Weights of a small sound classifier.
Model: 6.19M parameters, norm layernorm, activation gelu, layers 12, width 256.
Data: trained on simulated sounds of rotating machines with and without faults, 39062 training examples, 79.3 epochs.
Rows from block 3 of a small sound classifier, named by matrix and row number. Rows with one number belong to one neuron. Each number is 500 + 25 x the weight over its row's rms, rounded and kept within 0 to 999. All counts start at 0. Numbers have three digits each. After the name is the row's rms in percent of the matrix's.
After each neuron's rows are labels from the 100 clips, of 14848, where the neuron reaches its highest value: "loudest band" is the band of the loudest frequency at the time of the peak. Only what is clearly more common there than usual is listed. The data: simulated sounds of rotating machines with and without faults.
# fc1: MLP up (model.blocks.3.mlp.fc1.weight, 512x256), inputs 128-255
# fc2: MLP down (model.blocks.3.mlp.fc2.weight, 256x512, transposed), outputs 128-255

fc1.396 111:522547497489463459502500510504501510501450484496526517509509514489534528475574483469534512492504495531531463506458481470477485490513481481473453505531506521499483513468513504532521531492503497525494504473452531498487504489500541506471513523483506477474490456543533534513473504534530531474477525535505555495499473502516520516493471481507480529520519499519545493485448492478528491544473
fc2.396 107:524523523524504515470523503493500515508515496481489484527488502507561500500475503482520493468468497470527473534459527550478495435517494486487518511495457575464531479536527514492507504547488464508509477548534491525518516493550488458513504500500523474506537451499459541491511545505489493462474472476487486493482495492548445506504529507497477502490458520536450491553529520469502509492481
loudest band: 250 to 500 Hz

fc1.214 131:499533514475517494476500502497518518507488515508503482472486521487499527502455478523535504506486496506490502535487512473511474511481472479525497517505453512501486536491490492532536555481508533530522484485497521523485517487491531499506521494473525489521517546531515553554489464518512478460477513506501499509472554523497514497508517513481488474506494496552514483489538489517460491535522
fc2.214 120:550470512512496496484534551516492509461496494497505527549525457508499540502464523505472520538476481540466511500495498488503498491529478466515497514534460513514528507533519465454487488502512490448460475497540480503486497518489490493488509536518506534505494486530522498554489465492478486485530451477509516484474442468496497538512541485509530504483486445491465523510506498501495508539474
loudest band: 250 to 500 Hz

fc1.210 129:506475471493475489521526517459487489510503470466491461535503467467489500551480486530501462493512520491527532541485481493472509498498490481503511480525489507496496524521512493517488517490502498490470519450479488469500496494502514493498501480534498513522497499485518529500462506514504513536516465549537490483507482482487443472467545507492471478507510475501526511538550474490497488491505
fc2.210 119:492464489498521513478499467553489531511480447486491523520542498544497500513508515499524505486480505539529503500483511536493491480489503487502524456474527465467499511501512522553470487496500486535484491475500515459463483482511488474529480487501518501531512514526468528477510519549517539515507470519531509477480464498504498514543462520548528501528526489493486522492485438505505454525494
loudest band: 4000 to 8000 Hz

fc1.326 096:501499474458512506488527493505514467558475481457475488512480466520493486544445468525517467501525482543526503486477496465487455548488493502529470520498471512495492545558544538489500505522501484451543491486522541505562483476478504454489471462519502492519501520527503498510525489527555487508480521501504474487505519512511505510507460502501489493433484480518501466502540496486516496550482
fc2.326 096:493505478531502490475471462481440486485526494484488513511507507489521522525520531509531457477475492507523517508505477496523518470468518501493459518463542507501489493513471461524466495475518492529517512516515458519449563548514485503512541542549488504494493500515474509450492518541457512478479448496488516520538551496492514542464518458530507470498480524510454478500461499474492494443518
loudest band: 4000 to 8000 Hz

fc1.17 085:525517516551484537491476508501504512473473527481480491529495488496495441518560493501457470472529493454475552480495530529501485522516493511535458487448506468470532487548516513482532485522557474538531477449523514497472556501538490447463503505464527477506499470489533494488487496484489500535512517476510537533503522500468455489544527497472508512455485474520483487461481495474491476517497
fc2.17 096:502483494461488511463523522519450539503521503519507494495560457484486483528499551534504495498551489509486489475466497488500497506500505512446508549529446461505466488497474503524450493462501487515544489499511512487508489538489473447502481484510487556526503509507527525505517513539455489524475501496486504530482468489504472502475495521503539540502504483501495488525525523457527541476522
loudest band: 500 to 1000 Hz

fc1.368 094:475530498503531483489538485501510487516536486470502561498558463479479509528515487537507486463520491516481520470485506429518480497466518511506459506509507507480473451517542482495533480481534504538477439497521476483541509494466507525519485500517493477493489528481508524517492538524480493486506471516541502537485489467444503479521516493515480497448471512499512509460518526488515494473520
fc2.368 095:483497433504488477569513498456476489468479542493494461519530492470512489468486475508492492544488555524535455491516465537485537507479501526521525440553510528515505553515475505529492536482489543468485536538507472487512490508511519480507500535517535499534558464469483472509485484534509503462497504520514514537512525470483467483488490490493506480502505536501504524545432494506488516482459
loudest band: 250 to 500 Hz

fc1.173 128:504536453497498493487502487528434498503494462473547493493498538466517451506493503490543492529500515499563515517503510483515499513502523469495526512508507474516502547515495558493466554503509446524500511481479484477486490520485503504512527479484483473506544518497520469520450527495518537503453527473542538515501499478558500507516536491531501476457541516509484474526501465527526492535494
fc2.173 116:522502512531510507476466521511475465511517501493501532500516529426491513510503452476474513493486476518523497477504496485543528502462488518542518526494486484516475538514531514465522497520522495487493498500502481491489487557533543507508536452520521545486544520446507515480521500492516495473457486546496504479469473474487481459511471536514535531488540484539463452529510505513509541445495
loudest band: 250 to 500 Hz

fc1.237 101:508516513430481507490501493518508527487517495557512482505515499500493504483534508489477504546538519481529504479496427488514519509491514495486490469506512490484521548499553511490483502493501459548492500455468480491485507462470530504485520497494504486521495493479498490498510470508521507542529495495496491499490555480489521535524537534481482502488534512481476497504497505481481555476514
fc2.237 099:522530540524498477507449504434533502540510493497501518538525492531525452473543505499486473507489488502545468503514522516489481452522524484515453528479488472494497474505511506507504529519483484517519482491502568564492509502478576504530476470491520471462481497487499508523500517514419493494472509480486498546498513512480482510479487515524506527514488513495521505492512467480494491485541
loudest band: 250 to 500 Hz

fc1.454 081:489531453517466505494471488494512500509497516550527465523509489445513498517512510480527484520460470491523503510522519448513493478480461516511508483495536522492491445511516503488483458539541500518495461497498534497502496506442525488487487466495503484468482540497563483491522487453484498528534504523517539513492488491476512468498458534463523468540545511473537506535511484553516518545521
fc2.454 094:492484513519427528519500471484515478481503508503491507471536470530528487542494476469468480463506481510468514495490536514529482489478461505511502483490480489501501532454519496530490503502537472480509512563529551488519523509500524468484548505494504491520449485431463481533463543492489470490511498483536499502486549494483477543533487488490540472532519464461484554418481511507522492496506
loudest band: 500 to 1000 Hz

fc1.313 069:521520457488492490477522524471515514518490486510510500459491539543526485519512457530496511514559452487462489490502491482469492530458516480534509523536506466503520506506471503512509497475484481514463505496558489482533471527490474524529490501488501530530541459529454475512531497516480497519552489488492537511509499533507559468572451505454483511516466516478481454557529489542499555523465
fc2.313 069:474481482510452493473487528492529507536489478521502482483476483499464506463528485490455508492502509502508531487539514521456500507545534525475502532459474501526482484472499524509458490512510549496475490468499553492495509467462495508502529481484484499516483497465480486472526468502513515561498528507503524488515496479467499486509518514512451455539517525524493504512473547461545475516496
loudest band: 250 to 500 Hz

fc1.196 107:475488561491509505492458529454476498500484490507492503470500499500490511518448487523519469512508486519510474512472515479480502522503529518479500441484518515480507497490488553503483505522512555521542490514467520497515457544490494533478563552480507520553542537512494476455486484515514487526479496484489528516467512522441509491467489501504554535472493498504491471517501480475501512518508
fc2.196 112:510512490460535468480511501500515466470578517455524498517475482473462479512543508535496508507478502524515536487492484509512509540500545499453534514476532486445483504495493481487475482479496509473496545476532526488422535501486483490549455489500466525513464551538503526533526480527509483477514461514530558489505474492469507500486516512445509530505472459495463487551493486455431469495510
loudest band: 500 to 1000 Hz

fc1.177 093:543499482546462473475487522507467500499498483510493486479487552518484506536475509527512465498489492520500455461538461496542502521505496486514546512519475507541493499518489483464480488480461519488514479455445508553475478523509501484519536510510499485471523504503481491505535535494466504526551545476485513490514507453525519479519503508553505518488503489511524534486465514483530489447487
fc2.177 094:522523517492561490536504515491503510502483524488518490538511456490525546537533505441482501504515544499510521492472503516457511503520521490493462487506476493525492476549495477494543522484477525484519526529513524497501512518460538534549495511493482466496504504476491508489489490506493530481488440562491458487503452545474466512499486467458507506524521519461493472487503499455485543528506
loudest band: 2000 to 4000 Hz

fc1.55 098:503488521492499495510538527483494464490487470466513526486496501479499476494491467553529467523480494514500523494485535442501439531477493463496464491512518523471482478476471503475461517494505527516471521506492447489552528545503486499500483518510456453506462522507522481506516500477505480457537510503509489454541505530552492500480468539443496507472539523500500514471479521498535480489514
fc2.55 108:515517483510533520465542541497476497494517482476454496455509515521561517496457532470515493497489517493538499525501512512509537490477464488483446528498504492529508555508445456504448486524544506517492483480486505462510511512472502531520540495469480497549506489452454462474499473494484490529484517519462532544473515529491477512500492470477477515496490503517490547518483513459561485504517
loudest band: 500 to 1000 Hz

fc1.284 108:423479536489470543510467491485478502485536547520512510467490491495477511540500489496488509476485491514487493509483506507524489544520506534502472504504523459528509493523492501544463477452458527533468496518500500517488476485516508467487485473511542502477472487519472501497512472504514494524478522543489490474482461507525433478494476508509499517483546540522484534562503544520470488496494
fc2.284 106:508522499487470478491511524483520466515494492466471499504506515485498492513474482537489505524474489509505477504482504494549530487550442511499503454480500492525527472513488469485537552514479497445517485486495495515512470451455475544510500498503478467492498540508524496507476495520535506465488560478478472553519478482464523490495524497524545524485462496487454499464494468479451491519504
loudest band: 1000 to 2000 Hz

fc1.76 054:500521484494469494463456497532520514500525526427511508491510498509454487510522518476532515505487519528523500504473484497495484483481523499450514489517495456521540508485512519533503515476499503492528498496480497445533453488455507506504532534509450440543449487473470480527442534474463476535535514445489456541520467491514536506510511497514524494489552471462543483515499482509493513457504
fc2.76 060:537532531480453493496492503465518478527507477521534501528467517465528474512480479538534487480536463483479486473459499469503537522507490433443487541510484500548503464496514531456486470534502489476510493480480525529474529499477518523513553470464497525530480488479503516566510500496490501487506496505476504525499473475483480499515496511511450511535522510481529468482532476499468526473469
loudest band: 250 to 500 Hz

fc1.37 114:521541537508521506481523497498482511472462475534477491509499528511488483538491550505494487525471478489497484517494459480506455486527490509531538468491491491508499500487469426488473513488533511485517537524461447516473525537521517486502511490517514498465477488498457477540472501470488499472532539488501508483536426524484497505499515487509531501504535513505483505498418515503496490497484
fc2.37 108:486455499528494473509495524502506474473471546524501523518476462523492523440493485548481532474457501501500498491472511495512529465496503525518459511465472501480459494487508504532518493483497514554573482497491514482497514525427509511485519493504442552524507475515529498506471505511504512527463496475487493520463509469495478455504484470544516462465489481499525532486547482502501517464493
loudest band: 2000 to 4000 Hz

fc1.272 103:496496434481475526487490536521518529536499499517477539523501490519507462490450529510492518489532507518513517497500478486494484488499484486522497473487523511512550482498466454538477497527527492523518521474527487532503506483537500490532547478476496521498487511541536506512465507520501525499442521513502477491470429484454529481531525498529479481552472494424511414475507467516479520485529
fc2.272 099:504503551448482485509478503530518522477522495474528525521458506534511528486476510482503491530472506547433494495489507522503522506507473498493542506505503528513441491492527492490557508487501477505489520497462450509480512493512519517514476508439488511533488546514527480500478448475517536521499524454506493504512524526531438508508515506521464518530461483506526488510487511488535505470503
loudest band: 250 to 500 Hz

fc1.427 084:482482490477471492481530481451489473530515462511490502493470484540492482536480466504475493490502502482465519514485498481533489511469454510500519522530458458475538527528468511442499475499510489502484494504522493532497520463556507473516465556472518490499521501500523511497476468458487530479487502519523524519534507514494505513518513491486495519470538477506534530554468437500484519487474
fc2.427 091:493496479497498463546465513510510526502530479446502529535487525494497493500492496493486450541511528494476459509501512482498485536482515506501514539477517536521518478524520496516490474500497489504505492503451494502506490534495509505519522509534468478535495521501532517483518545508485522526499489542493479527524439495512541519474553527487496482506529497513493475465508565495499519539477
loudest band: 500 to 1000 Hz

fc1.286 117:469498529482510462508509508536533502483571527503519475536489490493489540475525500443512503545518520503532500490523521486529502534463543486520488483488535518476476513467474540445520469499512534475498538491479472531501519509518553522465543486489491484529510486476463467512464499500486482475520493448492508523523501514493425525506498521509528488501490512530463482490520515487497472539554
fc2.286 121:482459510501520516483550514518467527522473473515535519481516487491506463507463494541493507475524532517482455497444535508462537479511459493473504497514472485540492532539488470489510471505453449514479440489480539464540495514497522456555543517492474551514500488513485452469503476507501475488494506503510481530479512517460482472484473512501488517453502508476494467531504514523498509486537
loudest band: 500 to 1000 Hz

fc1.178 092:489492510509492512488505513529502506457504496482497522503479497490516524459478483456490522494540491524491470432515506482478502487476522510527461505502466538449445521496492484474553482527493486458484498515485472515509432494509495519482560486516508511556499531505539484508476479514517510482515514468517503498519510530486503484524538526518496497465474497485494527475506484518524499473510
fc2.178 090:499470530521497503483480478511466508529484452497468493464535506502520480483511533532459490505486510481498484470532492543466490509520540505550494525527508502504520539509561536441477481526487467523487501505479509486510496525488472514567530493505496517539490489496475497488457496480510481498505542475528498492529507476489524485471471469482506511485508493512507495479505478496520517484499
loudest band: 500 to 1000 Hz

fc1.206 095:544517488485476509483492494467512529466488495498512491512498532459495521528481541487518507483500514526499467504510529487546511506539482517470473495508529516496512533485515522528472528471485473504539538515543486471475549494549535466491483537494534470530476474489484531503518524520490498510462483522530471504504569528507488515499479535495434470482496508509532536489499505450489474518494
fc2.206 098:496535484485513482499496515488498507472506526555483543508548490463489486482502507512511480496543479486511506498523528532485492499468484507486530539556495531483469460522494487517487465521509490485508512501489521494509539513536489471512495462535500495506473432531444506512509500500496540480470545521518493551486485494493548490429534449531495498501463496496507519541500482488521497479493
loudest band: 250 to 500 Hz

fc1.319 119:510498487507497485482513518501540491453476495490496457500511507490481514527551533520503480470468454480489514514478482501496474495511472520520466519491491493468500521516531497502460529447474509497484510542528522499549472510524487504509483493492536502539496464485499466535484530493485542514531508532510499497489507441509534519500487462494497487504503478555479500487544466439545471555457
fc2.319 122:500523499518505540470525435511470508536492504529474530489532500518527505513517448502498501525517507471466469529492442505532503490426515542519514536503514488503500477442526484486487523498518509478530510497512486498505561479509479517528447521470521507492512516488472464488465454524489480512504488469484509477515480511500508498501473563517475502496556493527503497534528507521509523487487
loudest band: 1000 to 2000 Hz

fc1.188 118:449498486454510509494511497445500524512451502491493508503463497479541512502514558465557483523487486519529476527485528477504497500489511513469472479504483564445562502516537503488469495495514502504473501516491502506516493524445475482489521527518527501516519510508504510555471476483518509528532543460509510485485494551538509490516477478517554483485501481484518452482552509543472486501480
fc2.188 106:503513493530507493499551519484505526526465486486525480508529542466484531484514501499485501474472532512509472493489497541477500494452475499475516482508493500483521520484509500462487498518464500479523477522508492488497467483538463529563528550476489487532471470506536490490504532446500513508528489524551481505490500504430529507513531538472491485498514488551471553502489473526504502523476
loudest band: 250 to 500 Hz

fc1.355 074:541481492497481493507511502519516547501484545474498506522468468489487507499506468502508498542519488482474495499490503493524486496534540523501499498528487522514513503470512493508513556472449462493492512517493490494458528490477502439500505494494480495507478472485521509462485459503512512465484522575495534477540498468537495506487512525469464548477564523480562536504529515488496462512442
fc2.355 081:507546476507507522484508512508483525474504490477478519528467507539510525476531503501501472475509515439518482497476526504509459500488492505512479511463485506524520470471496467541501486509520504537519517464490518524516561505497504485470493450483540460470493478530485483491527488534494518472489492513516463498483547504523487495474519473498532488479452541471478480463473442475531518454477
loudest band: 250 to 500 Hz

fc1.507 097:498483471497529542466475477511528528506511480427459505503533509513515495515487550461492521529467491476537506533502540441507464506500524468499494487519478506495496496502493484552516453502504557509526552481513470506509500493515522478519520512504479489518506507534500490539476525466464514487451532505464465474500501548471513512485495521530514502484508485511532545539495509503490501537468
fc2.507 089:529498444497496487499511464505499504504524506524514495542500492455532513500443492498518534491464506525518518571528514524534524529503511492500522544487524496514482494543524473459475491509468496517480488483501465449534473490508506498494519520482517511488484467518507494469521511515508490537524464471512484537535526498498497504445538492545471486446482512511410494466502510496494468497491
loudest band: 250 to 500 Hz

fc1.478 094:506496509539509502490487491507472495473523526492511459494535537501499524474530521510476498505558512461476510480489545462515470481496494507503549490455521476468505513467495546487543465531539487464504463494466503512540511497527520492482498525534518516461527481502462520470504496491518480494525460438500508529489518511507490528489512541512503506524481510526516503471469483523481499528521
fc2.478 095:511461455525531476460459458454495489546516496499490508503521536455512503495487539543466485481526511472522497475450523509507522513537512475492460482532475473525469480487504509454497490523489483511581457516524456542487494530494497471496519526500484516540474471543509491504499519509482543489521521515512470541508502515524455428507553506473488497475522467509459521501501456441547482508512
loudest band: 500 to 1000 Hz

fc1.162 118:540514493540477506487525488478500493506485481498479491498502460472511468498532530485519503519501510513515455532481512480479466489520472468498514521453494485501494504490498436517459524511517507523510505473540524509520545509491464470489508481504481465526535491484481522495497487510536534433499445502476500506493527541522466499524504492460509478515544502471503518549501552522505471520509
fc2.162 118:466520500486508532516502464504422509523493505463501474490510485496526494514489527483479487504473469469517516499561563497487510547477496478538484522475493513486473471489497492504490489495502471507586501491513504510467511483484502507509443494514539497515539463484482508537496543466532535504511445497465484541508528497473545470520470522505521481525505487478521512505484500476495517539524
loudest band: 2000 to 4000 Hz

fc1.1 119:523519522502500529467522457520480503506480490500524496508528532511492518510502525499506501518523464508485497482509557504495481494483524485540489508485465493460506524532489524494487490475531486521524478532454490516446503504520538467506508497521521512493535484515497497479502470463436504594482499522488501512517474507497497457495519496548483525504516475505478503506471482449462480504520
fc2.1 127:520507465482521493504501483452474522489505460506463543526505526523486489542508491490507499502526456443457531515500546500523537558499524558505525488480483507513494460534545560490500486462512501500495492506478522507484534499472494498519504484522507477454485473515486491480533492520484507532466493480490503503509528554518531524485481448457494476476507486479441465480497512479521486494465
loudest band: 500 to 1000 Hz

fc1.85 118:552507524495504491505496505508506475482486498497467484519536466519518538505488465522519493484531473511504521476495475462507444493506530535459525579495476554499510516501450480500486485548529508509473448512489553499532516529481470503478532508526509542520517579467521459484465503477540504492468495471468527513496453536464507476503540535511481515461505510482460551475492516486502485486526
fc2.85 109:479520524500476514497521497469511520534523475510485505495490499520503461486511461503528541476474534484481496511507467479501503524546465503516460485507465505507495519477517522497466557499533477485448451478516473509528495504522509478537481465489516501511462496501480505429454527520530538469487515492549505525493524530463529506483503496507504448528511499512539431466527506533549489532484
loudest band: 2000 to 4000 Hz

fc1.451 091:485526491475483495513506448497515531474495496516488478498536532487483507495523500554479506493555464520445519512515514496512516503489479491501473441538484526488493509482521494472471475481506501502491504488555506515494569479490511521488531505514525510538494504503486521501493513482518450537482487499487546520502491506477488483542461516537507473514488462536517489480458521469438486491530
fc2.451 094:466498536460487488483488499507477502516458506508544541511530533534515552502472496464474506458501517490535512485478527482505461474493530521511499539503522449497548444487494535503527488452479492501490474480510455488479468515490533433510491471493467543501527482499542495522532532520513502556523527489511513513466498516499466488498505534534469516536486452504435460519493497479496480475541
loudest band: 500 to 1000 Hz

fc1.266 041:484527479489474485515508499529467538505466530526487505462498490466470502457465518485503471524508522510437510489490519486548541522527569465467509500535491493563494514515525519504478512510468537522522473503485509540470528494491500507477462516512491535459526514488522497499488533496495491520459441495534508488478520477488502476527462515495501464473500493479485507460456514505525508470484
fc2.266 047:498475522513516468497498546501490495478527515510547549537458493523484506481523434520521497484482478505485529455495466482470510501447503520478501477501478506466496485519514480546486507476501547522491540502501466508527473489481483507515532485506539514484480529535493485466499464484504492507501489483492506530506477499478522537471568498494452552502477532519506512527509495498444540497474
loudest band: 250 to 500 Hz

fc1.437 121:528524464491484510493458502524530432519526485537486498504534539489522529507517509492553490503505519490486485541497423499471468492498541506508529519496524531479463515503492509487503510495529498484518479440551515454479480484526506507518509529511503508541489467522474505510491497503507545491451497525478456509498513537493463491506497481462539476502500511501471513516524486497482504519519
fc2.437 109:534494476508525509491520496546527497473512476490497483510515504500503517538532488499500490510494510507519547493488477487524470451449473512490545502492497516494498553538483491481471460474538515481497494456525502513552511529488496461508526491525485516504512434472487537474522546497499476536518476514526537511505494470502503478453489474505477485491442497476506517502529500495477488443479
loudest band: 250 to 500 Hz

fc1.410 076:508484512536482490517496469506475514486503469449526520483527512508488517459493487473505538503500500486508519496456507454535492501494496492498527522484474464530496481484518506506509555483490482504536504459467520509459528464498478457520520547451520474493502533527545537466504466450498487517514458491520529477487499520517491462467558491539517527513502480471519498529559515484495475557478
fc2.410 076:523541500522483457470492475500510510459422502576475484517503477446464505493485550484522471574532493498494518522509452515507505515478554501513502512487525494501492506505503461512556494465466511484534479497489475518489493482480508504518493513508502512472477500495508509529519521513530486435531527497462479490524508526460500510520457533523476532485536496489505488527509519507496493513514
loudest band: 250 to 500 Hz

fc1.92 073:524475492534498469489492543518454466568470485483458474535516453515470494532554470486523531533502508483502473518510509454472506498521482509469506547427515494475482487480478469519471468538527527512509484500493550549448471498513506469469488465483528488507479526490519526508476519512528531508472482500500456510492544530482521544470496485507517509469526470480505482470550540522566490525535
fc2.92 068:486537519496512504501520473497511516515528507472497485503499493522500506527467509491490490471476484494518516508555533509499506529508481506487477484495487519507525531516510472506478514506475470482489537497515478500519505518488494490508550464534528493494482495475485471519486468521523488502488467496525476490469481495514497473499497476516520516582451551476473508487490510474428491525502
loudest band: 2000 to 4000 Hz

fc1.426 104:510549517503483541484510493498502505480506491493498511488467494462502498513461498483517503529466492489510524519482500546468522474506459464493468534529503502541520537493513515548539519515543490472488495491503513528480514513467481478458499482440481482557507496476478493549510548484467505507532534454468503488553464524536466509525504470551470516530470491468517479539469503511500535473514
fc2.426 116:452482523488490474467515530478552512524507458440544493484453458507484527536503497537460508509482491494487488530547459529518546499511485478525530460477550501522536523502501478473516523543454507469534479511530536486463475513462490509498484518500526492467493490491509516490506474497490541492512473543492494497465480474524472514525488511509530541503526496523446489523524465504493483480484
loudest band: 2000 to 4000 Hz

fc1.239 103:493444469525485519490501469521516499493482510510514549495528530444488498501459514491532505510503506498511499523588519498554490438482445507531512572497501489513478507489531497487454498531513512508502500512497492563486530484532461518535547514472463496508502482504527481543500534515482506471502488473528530524494464515483480508502467499518495499519518506504470485509507464490461489458535
fc2.239 104:524507501511527555505471505486517525532484478487539511495458480536505513479502463527515514529476490457454502471499488494481508559505511543495487504523546501495506467485503500467528526531460480450514478474484539480480467531472549545496485526512473529473528506455501488464474495487548520533481468494494470492539490533492513468506532484531478492523489481499494538569449498519517514455487
loudest band: 2000 to 4000 Hz

fc1.9 126:520497489455513516507500490527532524530514474467511514485502513498481508496507496448563462479557522528478501493450489524506429486485511511431518465506526477451501492498497504533512480471508482498503514492495526528472518508551500541512534509520483511480484470513510546481463501535497525525499475489463492519523529486478504521456510480524525523472510507495497496532513521521533505483488
fc2.9 116:491476518491489522482534472519479513515522477513557508511481497504490485478481478475509539501497536460530486501493516522485488498433517483466535549490461505518477511507499507544515471498517473518516485481531495482503502531482479496481534512550474470456525492481488469495484463520465491515517495519441520500483528494535527510508504522486469524500482467476524489480509489472482459512517
loudest band: 250 to 500 Hz

fc1.332 127:537515528493465522509472504482498471529467474481516489496484533497485513485490517516454497501504503526512490506526473555511492530510474480518543528494509488466514497446493513507525544496480492499493525494529486484538477494550488515528522504530481514501483482494522501488513550459529512452507509482507496516505503477524484496566486518517444514456446535515477539502475507561485527489508
fc2.332 128:522519460460523522551480473528501472513509507528507522500548472503536476493502523504486512489518466486513525511533511470493525502497449507494466472469476507525481573463526518498509457491527527475512486473480498501507495475467528475489519481526509487530487516536475536498527501471497509445468511540484499501484561519503468476449515500498513507503509500524517513468501502454493472461532
loudest band: 2000 to 4000 Hz

fc1.261 098:476477530512493535521511506489483499504483523488503504491516552515492508479483531474488475486521503549441510498465473460492526519547491453525472502497499509498510497489530502486512440481465500501499450508487498540494455520493561499527547472490523483507519484514502505490496464418474498511495470501493506511513461494469537514525477539473521511509516506505493491491515454490451505500512
fc2.261 099:515506496500508502491484503482539501464518476478516517511534453528494472467516524490453521468477539406493489507466515501464495535476505529508510522498494528509454457545510523503500504482475521475480517485487488481495523473512443478489516539504462515468476495465566466509506534518492528525500478500455503498508482533488484467524520512528496518475491509520525523479480505507451528485510
loudest band: 500 to 1000 Hz

fc1.292 098:443547482498493505452513514495508505533526496529482483545576511530470494538520505498488467470527507511501539494472499529503546489459551499492482475514486511508494491505472490486486483502542474492506526427512481503512552509527471486433545514494511521543481533532508484475509476489505498498497537503472517503471517483523528539521470512448452449498538481539480507521520519500502498518513
fc2.292 119:500451466485472504486508499531523529510517485482475475519503530513525465485486514531472498497520496477455492508486546525490509506514447494479497501526470495516459454485483506419477531483480507494464546489478521462560509482469514525533465493538524517527497500559499512456506461490506508499521472536512524526515503509537483476506523497521553510517482464555517451498480470460494553491548
loudest band: 500 to 1000 Hz